A small image flow-matching model, trained from scratch.
Training: 5800 steps, batches of 64.
Rows from block 5 of a small image flow-matching model, named by matrix and row number. Rows with one number within an expert belong to one neuron, the router's apart. Each number is 50 + 15 x the weight over its row's rms, rounded and kept within 0 to 99. All counts start at 0.
After each expert's rows are labels from the 100 images, of 14976 (inputs lightly noised), where the router gives the expert most weight on average: "responds to" is what is common among them; "peak on" is the class under the peak. Only what is clearly more common there than usual is listed. The data: cartoon faces. In brackets: how many of the 100.
# router: slot weights (model.blocks.5.mlp.router.weight, 64x128, trained with AdamW), inputs 64-127
# up: expert up (model.blocks.5.mlp.up, 32x64x128), inputs 64-127
# down: expert down (model.blocks.5.mlp.down, 32x128x64, transposed), outputs 64-127

# expert 14
router.28:57 33 40 44 24 36 39 39 65 22 53 46 64 56 80 28 41 22 44 62 60 27 50 48 45 43 27 32 55 47 47 50 58 59 46 31 28 43 43 49 53 45 50 51 38 50 27 54 39 42 42 44 44 48 38 41 20 86 77 61 66 28 30 52
router.29:41 30 60 46 55 51 33 34 67 42 43 37 47 56 78 59 53 51 69 58 39 64 23 55 39 70 63 37 56 48 64 59 37 52 30 66 36 16 62 49 48 79 25 67 52 20 40 43 82 40 58 37 11 41 49 57 38 60 77 34 80 33 39 57
up.0:46 44 44 66 42 44 37 60 62 60 64 47 50 45 63 63 47 49 42 49 62 44 57 71 59 56 33 37 43 51 54 73 40 64 62 18 52 62 50 39 59 53 43 67 41 09 52 27 31 18 39 65 46 35 41 40 76 71 54 27 18 48 53 40
down.0:42 70 49 62 37 50 58 56 67 50 56 28 42 59 54 72 62 66 58 46 44 42 68 43 65 43 43 43 60 17 23 36 50 47 75 58 55 55 52 30 54 82 58 56 65 49 51 52 58 38 37 46 80 23 51 43 44 60 53 42 59 25 49 47
up.1:32 74 47 34 31 35 47 53 57 55 60 61 51 62 47 45 72 69 44 40 52 69 63 39 39 52 26 36 49 64 47 36 53 42 72 63 38 60 66 41 26 52 67 62 46 25 17 50 56 72 46 54 63 67 51 80 23 33 20 52 22 62 33 52
down.1:52 44 52 50 43 50 52 94 39 51 65 39 48 58 69 58 66 19 52 36 33 57 47 47 83 43 62 39 54 73 47 65 47 30 60 52 48 59 29 52 27 62 48 46 46 55 24 54 55 42 51 58 23 84 39 49 41 52 53 53 05 44 33 74
up.2:68 75 74 35 52 47 53 51 58 37 46 06 51 29 59 52 53 41 68 52 49 58 62 49 64 54 08 41 39 56 62 23 49 89 46 46 50 44 39 51 56 43 22 63 72 32 63 35 53 72 64 58 44 33 49 75 50 32 56 28 47 43 32 51
down.2:81 48 55 09 65 39 40 22 25 53 40 50 39 32 60 61 37 59 81 48 28 57 75 59 51 42 58 48 53 32 52 59 58 52 45 24 49 23 76 61 61 53 46 50 46 17 56 56 58 33 66 27 53 29 90 44 55 33 51 40 46 42 59 26
up.3:38 49 35 48 58 72 56 30 55 38 46 30 51 48 17 67 42 45 22 25 26 38 67 70 71 52 36 63 35 55 66 61 49 58 52 46 42 68 80 62 58 54 49 57 67 70 78 56 30 78 74 58 60 46 46 61 37 42 47 52 43 28 57 27
down.3:33 60 51 30 68 45 63 63 37 39 69 59 38 47 37 59 49 56 78 56 15 50 70 51 47 49 57 47 79 41 45 66 59 60 37 28 51 49 40 72 51 70 76 43 63 55 59 51 37 31 63 36 32 36 72 44 37 50 51 47 46 16 63 58
up.4:68 39 61 41 44 49 47 48 53 65 23 32 55 57 36 64 46 63 68 50 38 39 32 44 54 57 25 73 49 38 40 45 35 26 69 51 33 45 42 34 46 56 42 45 62 41 41 50 43 33 39 42 69 21 54 42 37 33 57 44 63 31 59 80
down.4:56 62 72 47 50 57 60 56 30 54 77 52 38 65 51 47 46 57 43 42 56 46 48 35 74 62 27 53 55 39 42 48 68 60 57 44 45 31 69 49 16 63 43 66 58 68 66 54 57 54 75 38 34 46 56 69 56 85 65 63 48 73 36 77
responds to: orange face (100); bald (30)
peak on: skin (93)

# expert 22
router.44:48 44 48 60 45 47 49 66 51 69 79 25 32 57 57 64 33 79 27 83 71 37 41 60 56 27 52 67 70 45 36 65 57 30 79 89 78 59 40 43 28 25 72 55 66 34 44 38 43 53 63 43 61 49 47 35 37 50 52 55 29 43 60 44
router.45:77 72 37 46 49 48 35 46 64 44 17 43 55 64 48 63 29 43 58 27 69 37 74 49 48 40 41 40 44 34 65 65 63 65 34 56 57 51 84 46 62 50 60 61 18 47 42 61 84 46 40 05 77 36 52 37 54 32 58 46 46 45 35 56
up.0:49 56 59 45 53 50 70 34 40 71 63 47 66 49 42 24 49 66 63 29 64 55 30 41 44 42 49 58 57 41 34 48 37 41 40 64 63 74 64 90 74 33 82 52 44 65 40 58 44 70 50 23 49 40 39 51 23 58 76 61 32 45 63 54
down.0:47 52 29 56 57 62 85 46 55 51 40 51 67 42 46 81 41 40 56 58 58 40 65 38 72 50 56 81 50 65 44 49 60 42 51 51 74 67 64 38 51 41 28 59 52 62 41 43 41 16 13 17 55 53 42 60 54 63 30 63 57 54 43 59
up.1:49 67 60 67 54 64 45 32 57 49 47 61 43 62 41 35 47 68 64 45 87 53 51 69 38 66 39 59 76 31 79 42 69 39 63 64 44 56 65 54 26 48 41 33 53 76 43 70 32 59 24 58 57 28 58 78 51 61 55 32 49 47 55 44
down.1:61 64 59 35 56 32 71 55 29 39 49 53 74 72 40 46 58 49 36 62 39 35 43 16 50 68 55 52 57 00 36 65 31 29 39 40 72 59 33 55 50 36 78 41 37 33 52 38 50 55 20 33 48 41 54 63 77 54 70 62 57 43 62 53
up.2:47 66 09 50 48 68 36 35 60 42 47 55 49 43 53 33 50 74 25 46 38 50 32 50 63 65 68 54 77 51 49 44 49 33 75 41 26 45 50 57 72 48 34 57 51 63 55 53 37 62 43 62 25 51 69 49 73 17 63 33 38 54 41 50
down.2:41 58 60 53 17 60 49 50 57 73 28 42 50 54 36 47 45 46 53 48 67 73 41 82 70 50 48 73 26 36 59 68 52 57 22 37 51 60 65 39 62 59 48 53 48 57 58 63 65 14 32 60 29 51 46 68 47 46 61 46 43 36 58 60
up.3:42 29 36 28 65 60 49 51 52 24 45 41 70 39 44 33 45 64 51 79 46 73 24 51 58 48 55 64 46 46 50 27 40 49 74 69 35 54 55 61 57 49 40 39 67 75 70 58 31 50 34 70 16 56 42 31 65 42 39 39 73 72 76 57
down.3:37 54 29 31 57 62 69 99 46 79 54 48 61 48 54 52 59 53 42 30 79 77 57 40 20 41 52 69 31 34 47 46 60 53 61 43 59 62 61 48 37 63 50 79 47 43 62 51 46 31 68 56 51 81 77 65 41 56 37 37 33 41 56 38
up.4:55 70 31 75 47 42 72 46 42 49 69 41 61 55 39 28 61 22 58 64 72 48 50 74 37 46 43 23 59 57 39 57 52 46 41 49 60 63 69 30 61 68 50 42 44 53 56 58 58 64 84 39 36 63 63 37 49 67 72 72 51 40 62 75
down.4:24 61 49 25 43 58 50 43 41 80 42 41 51 38 55 59 35 85 30 46 67 43 60 94 41 61 82 35 66 70 64 71 42 49 24 49 70 60 44 68 41 61 66 66 61 52 44 38 39 39 58 45 31 52 34 34 35 55 41 40 29 69 39 28
responds to: surprised (76); teal face (36)
peak on: eye (79)

# expert 11
router.22:49 53 34 89 17 47 36 58 64 41 39 43 71 66 46 55 56 87 49 49 67 48 49 68 44 30 71 30 49 54 66 30 46 58 45 35 43 50 38 80 64 64 56 60 77 65 62 47 41 45 69 54 37 52 61 61 38 57 27 63 63 60 47 69
router.23:31 62 33 73 49 44 38 42 57 36 44 39 65 43 19 42 44 70 64 46 36 62 51 53 69 58 58 23 42 57 62 44 59 49 62 60 55 41 55 95 40 56 65 40 57 42 61 39 44 58 46 56 50 29 59 51 35 43 44 38 57 40 26 67
up.0:54 78 53 37 64 51 40 32 44 47 44 40 66 23 92 47 47 89 52 62 54 41 45 64 57 52 60 45 35 74 54 60 52 58 53 62 62 53 81 50 62 77 46 72 63 62 31 57 42 65 55 30 81 59 43 54 84 40 53 56 37 48 41 41
down.0:58 91 39 38 64 64 53 48 52 82 67 42 47 42 55 69 65 30 69 42 86 93 65 54 54 72 54 44 51 73 43 66 10 25 25 49 46 49 56 41 35 37 57 46 55 43 65 35 52 40 35 32 67 60 34 34 56 68 43 46 47 40 66 32
up.1:57 39 49 59 12 52 41 30 50 45 25 25 61 45 36 60 60 36 64 57 57 71 64 27 51 43 54 64 61 54 77 56 56 38 38 34 52 43 56 59 39 44 59 41 43 30 59 64 54 57 40 33 44 86 46 56 72 72 34 56 57 56 42 33
down.1:11 48 48 57 42 38 40 41 54 56 35 58 58 30 70 47 59 53 67 50 64 24 64 65 28 64 64 59 72 31 14 36 50 75 41 79 44 38 50 47 61 46 53 54 52 42 75 38 54 53 51 19 52 91 53 65 49 29 43 62 52 70 47 39
up.2:54 48 56 32 64 52 53 59 53 69 70 29 44 52 45 42 35 33 63 57 52 47 67 51 52 55 49 55 67 55 68 60 54 59 26 44 49 61 34 28 48 41 47 53 39 54 44 63 16 57 40 62 56 52 54 52 38 44 70 34 65 37 65 62
down.2:53 21 45 29 42 44 51 65 50 64 56 56 60 34 39 73 31 51 69 43 44 29 35 42 49 72 31 53 52 30 52 57 56 49 46 68 44 45 48 72 69 66 79 45 35 54 62 63 77 53 48 51 55 30 36 63 56 50 43 32 21 60 35 75
up.3:46 48 63 29 66 50 49 50 52 48 52 53 67 53 46 61 64 28 50 45 61 71 72 39 47 44 14 49 67 53 84 68 48 57 39 36 17 49 48 34 21 79 45 30 38 68 76 30 79 58 48 38 54 48 44 50 57 47 34 48 31 46 59 41
down.3:42 48 60 37 28 50 59 49 32 16 77 46 53 55 38 67 29 70 62 69 45 69 67 63 25 40 62 53 57 68 44 51 60 20 32 50 34 48 38 69 73 52 42 80 59 39 66 58 29 60 45 36 23 53 48 59 33 38 46 36 30 29 28 43
up.4:82 67 37 65 57 50 49 32 60 60 63 72 49 55 59 45 47 49 45 70 54 53 43 33 38 44 29 55 41 41 49 21 57 36 41 46 57 47 46 88 49 33 56 55 37 55 49 69 68 49 53 49 19 44 39 36 34 30 29 38 49 59 57 48
down.4:58 52 52 76 48 58 57 47 68 42 60 37 40 56 26 61 24 41 33 27 68 62 38 72 20 61 66 70 55 52 58 44 55 57 43 53 30 54 60 48 41 34 51 58 32 49 48 37 37 75 48 47 47 56 41 30 37 39 66 58 47 36 51 73
responds to: green face (36); yellow hair (35); spiky hair (34)
peak on: hair (36); skin (36)

# expert 0
router.0:34 62 43 56 60 58 60 51 45 68 50 46 51 33 53 50 61 61 63 61 49 62 44 41 61 76 22 62 58 20 47 44 61 51 75 51 31 57 56 36 19 57 42 39 78 38 79 39 58 51 40 44 67 74 25 17 17 28 42 44 66 51 64 45
router.1:42 52 60 32 62 60 50 60 35 80 53 77 31 53 18 57 54 66 43 61 43 30 63 13 75 38 19 52 60 49 50 35 35 33 46 43 67 39 49 61 62 56 48 48 38 58 44 43 74 60 44 30 64 42 52 67 42 02 32 49 63 52 47 27
up.0:27 40 43 63 67 37 62 35 49 57 37 59 55 48 39 47 42 28 55 19 55 35 50 47 57 64 48 36 63 31 51 37 42 54 61 40 67 55 32 63 55 65 82 47 41 57 57 36 34 40 58 77 30 72 65 55 47 76 47 25 67 49 32 73
down.0:44 54 66 74 47 52 49 54 42 33 63 50 56 39 38 34 35 58 36 68 53 49 19 39 29 76 61 55 53 60 70 29 80 63 67 48 64 54 62 50 46 46 37 73 71 60 30 52 52 56 68 82 51 68 23 82 70 18 49 45 63 54 32 47
up.1:29 61 71 53 47 41 52 84 65 99 37 27 44 52 40 37 74 62 45 62 44 40 60 40 65 62 61 36 59 59 55 32 61 47 50 65 63 40 79 59 53 54 46 41 45 75 44 27 54 47 46 28 40 28 24 18 52 35 47 41 41 62 34 34
down.1:30 60 37 68 35 43 47 48 27 77 51 28 49 49 41 49 39 40 59 54 62 51 69 53 64 62 23 53 48 30 66 36 39 54 92 34 63 46 52 54 35 43 59 64 37 39 51 67 71 41 53 34 37 50 59 32 56 71 32 43 38 45 53 45
up.2:50 19 43 54 56 36 46 51 71 59 37 72 33 30 56 48 51 57 55 32 47 72 66 69 50 58 43 47 66 51 48 42 35 63 42 37 42 50 34 63 34 28 39 33 57 42 45 78 21 40 51 76 09 39 57 62 57 68 53 72 70 47 52 50
down.2:42 54 61 37 48 30 55 34 56 65 49 69 66 26 55 52 56 36 79 67 49 67 29 42 52 48 48 67 53 45 56 38 64 40 58 70 52 50 46 31 49 62 66 62 60 51 24 66 58 72 44 63 62 55 64 63 46 37 73 48 84 42 26 67
up.3:36 40 56 37 60 59 70 44 35 30 86 69 36 35 55 35 45 39 35 11 31 49 34 49 36 63 77 47 39 52 58 34 19 53 64 29 45 42 30 39 57 33 31 46 62 34 53 38 45 41 31 22 59 35 83 45 51 26 55 52 56 59 55 55
down.3:47 31 57 48 62 62 51 35 29 29 62 32 67 42 40 15 43 40 50 87 66 46 62 47 63 47 50 67 33 57 75 72 69 34 54 52 62 57 39 50 62 21 34 48 29 84 35 87 36 66 47 58 26 53 44 42 40 55 63 25 44 37 51 64
up.4:38 81 42 53 26 36 49 55 55 40 59 60 75 81 44 67 20 52 55 53 47 48 39 51 61 57 54 68 43 40 49 52 32 39 70 35 27 64 20 62 47 52 81 67 25 47 60 70 48 52 40 35 65 33 45 51 35 64 51 61 34 40 35 54
down.4:36 60 46 84 73 40 63 49 77 50 55 43 12 47 53 47 62 33 72 32 32 28 48 73 21 30 49 44 70 40 43 63 63 57 78 57 47 38 60 37 43 50 53 43 74 54 47 34 39 52 55 42 49 39 60 28 81 32 48 45 72 53 44 57
responds to: yellow hair (40); long hair (37)
peak on: hair (40); skin (39)

# expert 24
router.48:42 25 59 50 30 49 54 41 62 40 35 54 34 72 92 54 88 19 56 51 67 06 40 63 63 68 27 64 31 47 80 71 55 49 65 56 29 51 53 52 61 83 22 45 69 41 25 35 32 59 47 57 33 27 44 50 48 82 37 54 72 54 49 29
router.49:46 30 46 35 38 64 51 56 66 76 49 74 51 34 43 58 54 58 59 55 73 09 59 22 31 40 44 48 56 43 50 73 62 31 70 42 58 53 50 93 35 47 53 35 52 40 48 35 66 35 54 48 54 45 43 49 26 48 33 50 67 74 45 42
up.0:36 55 41 38 42 40 43 55 57 51 57 57 48 60 55 13 34 49 84 56 60 59 60 48 88 47 51 42 17 37 50 70 49 26 40 54 39 62 40 43 80 63 55 41 56 49 48 45 48 76 39 51 35 46 64 54 48 38 54 42 79 31 57 45
down.0:46 52 32 37 56 57 67 47 49 32 46 76 58 52 36 48 69 47 68 54 67 48 39 77 50 29 91 43 44 19 42 68 33 64 22 53 44 67 55 40 59 59 32 43 33 53 37 35 93 56 32 53 44 50 36 47 26 44 33 57 46 68 31 50
up.1:50 47 61 39 42 30 48 47 61 66 35 49 49 51 29 67 61 42 51 53 66 55 60 63 53 45 59 58 56 73 40 13 51 49 61 46 82 67 45 48 69 36 52 48 53 51 20 60 21 37 72 42 76 72 43 34 42 38 71 66 17 70 40 44
down.1:62 54 23 67 65 61 56 41 68 68 65 77 65 33 69 44 44 63 61 84 42 43 41 40 31 54 53 61 19 48 17 67 63 37 60 34 60 41 53 52 33 67 34 48 75 54 58 47 53 47 63 46 46 50 28 58 73 64 22 21 56 45 48 33
up.2:49 65 22 81 54 59 52 44 53 35 62 34 62 62 66 37 67 46 47 39 42 54 69 63 19 47 57 69 90 51 40 43 55 66 62 56 31 74 29 48 59 41 18 29 61 46 42 36 51 41 35 26 69 53 46 59 63 42 43 50 43 59 55 76
down.2:58 60 59 28 37 45 49 56 32 61 83 46 66 42 50 57 19 64 66 64 63 33 55 39 42 74 38 71 47 16 73 42 68 42 58 48 52 50 54 50 28 23 63 62 54 40 72 45 35 52 48 69 66 58 43 48 47 59 38 48 61 23 60 42
up.3:60 74 45 34 54 40 51 55 39 72 42 53 45 53 60 52 36 27 62 62 49 52 48 55 54 72 52 22 12 71 67 55 32 41 47 52 32 48 45 42 71 61 58 43 43 51 74 60 54 47 56 47 61 74 74 20 71 57 51 40 29 71 54 51
down.3:44 39 37 22 42 42 60 25 48 58 77 36 55 34 33 46 50 75 58 53 41 71 61 28 24 71 39 47 22 73 65 58 56 65 55 78 54 64 49 45 55 67 80 46 44 36 49 44 67 80 54 29 41 72 57 21 44 20 49 49 16 54 10 41
up.4:56 48 52 41 62 35 48 48 56 43 62 65 60 63 80 48 59 69 50 55 38 56 51 37 25 52 20 28 56 20 53 52 36 53 69 60 34 55 25 26 57 39 42 48 79 45 27 38 67 39 62 40 38 45 42 62 72 37 47 43 63 29 28 59
down.4:71 48 49 41 56 62 50 28 27 50 52 26 57 43 47 53 61 23 64 66 53 37 40 19 44 81 62 47 41 00 62 55 59 48 87 51 58 51 57 53 37 44 64 65 59 45 59 44 38 43 33 39 69 58 33 37 47 73 46 44 37 37 63 43
responds to: red hair (97); beard (54); long hair (36); hair: curly hair (34)
peak on: hair (96)

# expert 12
router.24:44 54 50 37 42 54 57 49 80 54 66 68 53 54 51 50 46 31 48 51 48 44 39 55 35 35 22 41 37 37 69 55 47 46 65 38 46 44 29 35 23 53 52 60 52 53 49 36 37 43 39 66 99 60 46 77 07 37 52 47 47 39 63 45
router.25:57 50 40 41 55 66 61 55 65 65 66 43 52 36 56 43 16 44 10 50 64 55 54 52 58 51 47 61 76 45 34 68 50 25 37 61 56 65 50 44 50 52 63 53 74 45 48 29 18 45 53 17 37 44 57 39 25 67 24 73 31 61 57 31
up.0:43 44 37 47 45 67 44 30 45 41 62 84 44 48 69 59 26 28 53 60 81 55 51 67 78 68 93 84 44 59 49 50 42 48 58 32 57 49 06 69 51 59 51 29 52 28 40 71 53 45 35 74 28 39 37 63 39 51 56 79 54 65 35 46
down.0:74 27 70 40 53 49 54 53 70 40 45 35 36 61 31 36 47 69 63 46 34 41 31 54 41 53 10 59 55 55 28 73 53 66 52 49 40 41 48 35 45 22 44 56 49 64 33 43 64 39 58 58 18 50 23 35 49 61 40 30 59 36 45 57
up.1:51 67 39 39 35 69 38 64 43 30 47 50 55 73 51 40 56 32 41 43 67 50 71 70 55 68 61 65 57 35 52 33 51 45 57 48 50 39 34 57 50 55 23 15 47 65 42 52 66 21 53 33 48 60 33 72 74 39 49 57 69 60 46 60
down.1:43 44 70 60 76 44 59 68 22 56 42 52 34 58 45 46 29 45 39 50 41 88 42 34 55 36 44 76 60 57 58 59 17 43 59 44 50 48 65 44 50 19 70 43 35 32 58 53 65 89 51 60 43 41 49 62 67 60 30 45 58 48 44 52
up.2:57 65 43 40 43 79 57 61 48 11 64 45 61 55 33 24 81 60 42 19 32 78 51 63 54 69 69 51 36 59 57 47 43 70 36 52 78 43 37 70 72 26 42 34 36 58 49 54 44 46 37 54 26 35 52 38 72 72 70 50 41 66 32 44
down.2:55 57 73 46 67 48 46 17 82 34 62 57 68 69 56 73 57 47 49 62 64 55 37 38 43 55 51 31 38 59 68 43 57 65 32 53 41 49 30 61 76 56 72 79 37 69 48 65 45 50 49 41 56 57 55 56 49 26 53 54 70 46 53 43
up.3:31 39 37 46 33 69 13 35 65 48 55 53 62 30 38 72 55 41 55 43 35 33 50 86 64 57 60 54 42 41 55 64 56 58 61 48 21 37 67 43 17 20 40 68 60 63 61 67 39 22 38 48 52 43 48 48 47 62 47 45 50 39 10 74
down.3:32 43 33 34 42 49 78 21 47 56 35 32 48 60 64 38 48 74 47 61 44 61 37 27 28 64 28 53 24 58 28 27 55 40 45 49 23 35 21 49 51 72 38 63 48 41 53 19 47 41 36 54 41 25 31 49 42 67 68 65 69 45 44 82
up.4:37 61 64 37 50 42 70 37 60 30 39 41 39 48 57 43 90 62 56 55 53 60 53 38 55 50 59 49 45 44 23 77 46 51 47 57 44 58 36 35 58 78 74 61 74 44 68 44 37 54 73 46 27 38 29 47 33 44 63 39 53 66 39 23
down.4:72 52 37 43 53 39 39 40 68 45 53 85 34 68 44 60 34 57 31 45 52 36 58 85 17 73 57 49 58 64 50 56 71 58 50 54 41 43 59 72 42 60 61 57 21 52 42 49 71 71 79 58 43 34 32 37 46 54 68 42 69 43 68 33
responds to: beard (48)
peak on: skin (48); mouth (38)

# expert 30
router.60:48 14 73 67 70 54 36 32 44 49 76 54 43 35 48 31 54 58 48 53 11 64 58 85 41 51 44 69 42 55 67 52 62 44 44 51 38 42 62 39 32 61 43 51 48 29 75 44 62 50 40 42 49 49 57 61 49 32 70 57 87 36 52 55
router.61:50 17 60 21 63 49 32 61 55 63 16 64 50 46 64 57 61 33 54 22 43 41 60 47 46 73 28 52 34 46 37 54 50 38 56 65 42 42 67 71 83 50 56 58 32 81 40 63 62 58 36 42 50 59 28 44 37 69 47 48 63 37 62 24
up.0:60 43 67 22 42 47 70 44 54 45 49 39 47 41 60 42 44 54 18 65 74 50 60 80 64 43 49 39 70 32 34 52 68 19 54 48 37 52 42 64 57 46 43 35 93 39 64 41 29 17 49 67 51 51 42 18 57 17 58 51 36 69 53 70
down.0:54 58 41 44 39 39 55 43 68 81 32 70 45 48 32 46 28 66 44 66 78 44 65 43 55 13 28 36 40 71 26 41 56 36 41 49 48 54 52 36 54 33 36 42 39 36 40 45 33 64 45 56 41 48 54 49 39 46 47 44 75 83 58 69
up.1:61 44 48 60 61 63 45 53 22 61 44 74 43 35 45 48 45 24 44 84 51 67 66 44 87 84 49 52 30 55 31 47 52 60 48 11 59 28 88 24 58 50 60 46 60 52 51 85 58 38 44 53 55 47 54 46 41 54 32 31 61 28 37 80
down.1:84 49 52 46 24 39 49 61 49 29 70 52 45 36 49 67 37 41 71 42 46 42 47 56 67 82 77 45 47 44 69 50 31 17 40 34 49 50 59 74 34 33 77 81 52 52 60 28 79 60 40 62 71 50 62 58 53 68 68 44 62 39 65 44
up.2:68 49 45 98 57 55 41 21 46 46 21 49 52 59 62 52 35 65 52 35 58 35 42 61 60 84 49 46 64 59 37 41 54 46 46 39 49 50 68 46 81 69 37 69 30 59 40 41 53 53 32 52 38 52 55 54 74 67 33 47 49 98 76 60
down.2:37 54 37 48 58 39 61 76 26 35 70 41 85 60 67 40 34 45 50 04 63 62 45 51 79 36 41 41 71 56 42 58 69 45 44 57 55 43 37 43 32 37 63 46 35 55 66 60 56 46 38 54 40 49 60 47 51 39 53 44 48 30 41 65
up.3:45 45 45 59 36 48 48 40 66 60 48 66 58 41 49 53 65 46 68 48 61 33 32 55 59 57 77 53 30 51 59 90 60 44 11 76 43 35 24 67 56 43 22 44 68 44 67 49 38 47 55 43 49 53 44 53 45 49 17 62 24 29 24 26
down.3:71 50 34 45 63 55 57 76 54 50 51 35 61 55 72 48 34 78 67 59 39 42 36 40 42 48 58 43 31 68 46 73 73 56 03 65 39 65 55 67 58 71 53 70 48 48 67 31 69 45 57 57 35 76 41 63 43 44 63 37 31 43 52 38
up.4:53 54 46 62 40 52 45 36 33 58 36 56 27 32 56 56 58 53 21 77 58 62 43 44 65 65 64 46 45 51 60 64 37 61 62 19 57 30 86 42 62 44 72 20 53 41 62 71 54 64 39 68 44 53 47 64 23 53 71 39 06 71 33 53
down.4:73 46 73 43 61 32 46 54 45 68 57 61 70 57 45 46 37 53 60 46 73 53 46 51 56 48 69 21 52 46 41 68 47 34 06 48 30 57 31 65 36 66 76 78 46 44 53 54 41 00 43 45 36 55 48 40 54 87 37 39 78 50 48 39
responds to: grey face (63); green face (34); bald (33)
peak on: skin (94)

# expert 15
router.30:54 28 48 49 37 39 63 63 50 31 70 53 80 64 55 41 58 66 63 28 46 32 61 30 44 47 56 44 46 55 36 22 34 35 34 38 52 35 42 70 79 59 77 62 26 63 66 50 67 45 66 55 64 27 51 38 49 62 39 62 49 62 70 70
router.31:59 63 29 56 51 63 47 53 81 54 68 69 44 67 43 42 49 49 44 64 69 59 74 52 50 28 33 44 15 22 61 71 66 45 16 61 32 51 52 48 18 40 51 60 20 64 42 47 59 66 50 39 71 49 44 27 19 44 22 36 47 49 62 41
up.0:36 62 43 57 60 73 42 29 57 32 65 56 33 52 36 40 60 36 62 90 48 42 21 54 55 63 53 62 50 78 57 44 31 67 65 72 62 30 38 43 61 48 50 43 60 61 58 35 34 62 30 34 61 64 78 62 50 37 56 36 38 35 43 41
down.0:41 69 63 48 62 43 45 42 45 37 37 69 49 52 66 40 35 72 65 47 31 58 43 31 46 53 58 77 37 50 41 67 61 36 54 26 70 65 65 51 72 60 41 38 64 39 19 70 64 50 42 65 42 26 52 67 53 56 57 34 53 47 59 55
up.1:80 51 64 45 47 37 61 65 42 57 60 43 50 42 47 51 30 46 41 28 37 57 55 47 56 70 27 59 62 90 55 67 44 63 30 63 33 35 65 42 49 53 48 18 41 31 66 53 65 48 16 38 37 30 37 50 46 41 55 49 61 46 69 50
down.1:35 36 47 60 22 67 27 48 54 52 44 74 52 59 50 50 65 37 38 42 40 66 75 51 42 48 67 50 35 33 61 30 41 81 02 64 52 43 25 49 44 74 62 50 44 56 25 66 33 64 56 34 37 36 27 41 46 55 65 48 74 38 35 44
up.2:36 54 48 28 33 64 30 59 63 41 28 64 47 28 67 76 67 44 75 59 54 50 64 34 57 70 69 21 56 28 74 31 64 52 57 41 40 62 46 76 51 41 58 55 52 77 49 64 56 21 77 43 39 28 41 46 57 61 58 69 69 42 51 72
down.2:44 40 69 38 64 63 56 49 60 41 67 53 58 71 56 41 50 78 63 43 72 37 55 38 37 51 24 60 64 34 30 71 59 53 59 59 49 62 50 53 68 35 41 50 38 49 66 58 12 78 55 60 50 25 48 61 31 71 60 76 70 57 34 67
up.3:27 57 40 47 69 56 43 28 45 61 68 80 59 38 46 39 59 26 63 63 96 75 54 70 50 42 37 45 63 54 44 38 68 65 61 47 45 63 36 44 66 56 43 53 34 26 64 67 32 35 48 41 66 62 57 41 40 36 63 58 53 64 72 40
down.3:49 67 28 53 43 57 29 48 26 39 35 30 25 29 28 46 81 47 60 53 46 62 50 60 26 30 63 53 61 27 58 32 13 30 52 26 48 55 70 43 42 52 39 52 36 71 36 61 57 88 51 61 45 50 48 41 56 56 61 59 40 60 16 63
up.4:30 51 41 43 29 59 39 59 62 52 57 40 65 49 34 57 70 35 54 70 39 45 87 29 50 74 63 33 43 30 75 39 45 71 70 46 20 55 47 32 49 69 35 65 31 63 42 61 65 37 42 73 53 56 87 67 56 41 25 54 42 78 80 38
down.4:46 29 80 32 57 34 35 51 76 55 47 85 41 62 43 29 68 55 68 60 47 29 20 67 32 39 31 52 61 67 39 38 37 35 63 63 54 56 80 49 30 50 69 41 35 68 60 53 55 66 81 51 50 39 77 46 26 35 50 24 51 32 41 51
responds to: surprised (62); glasses (37)
peak on: eye (91)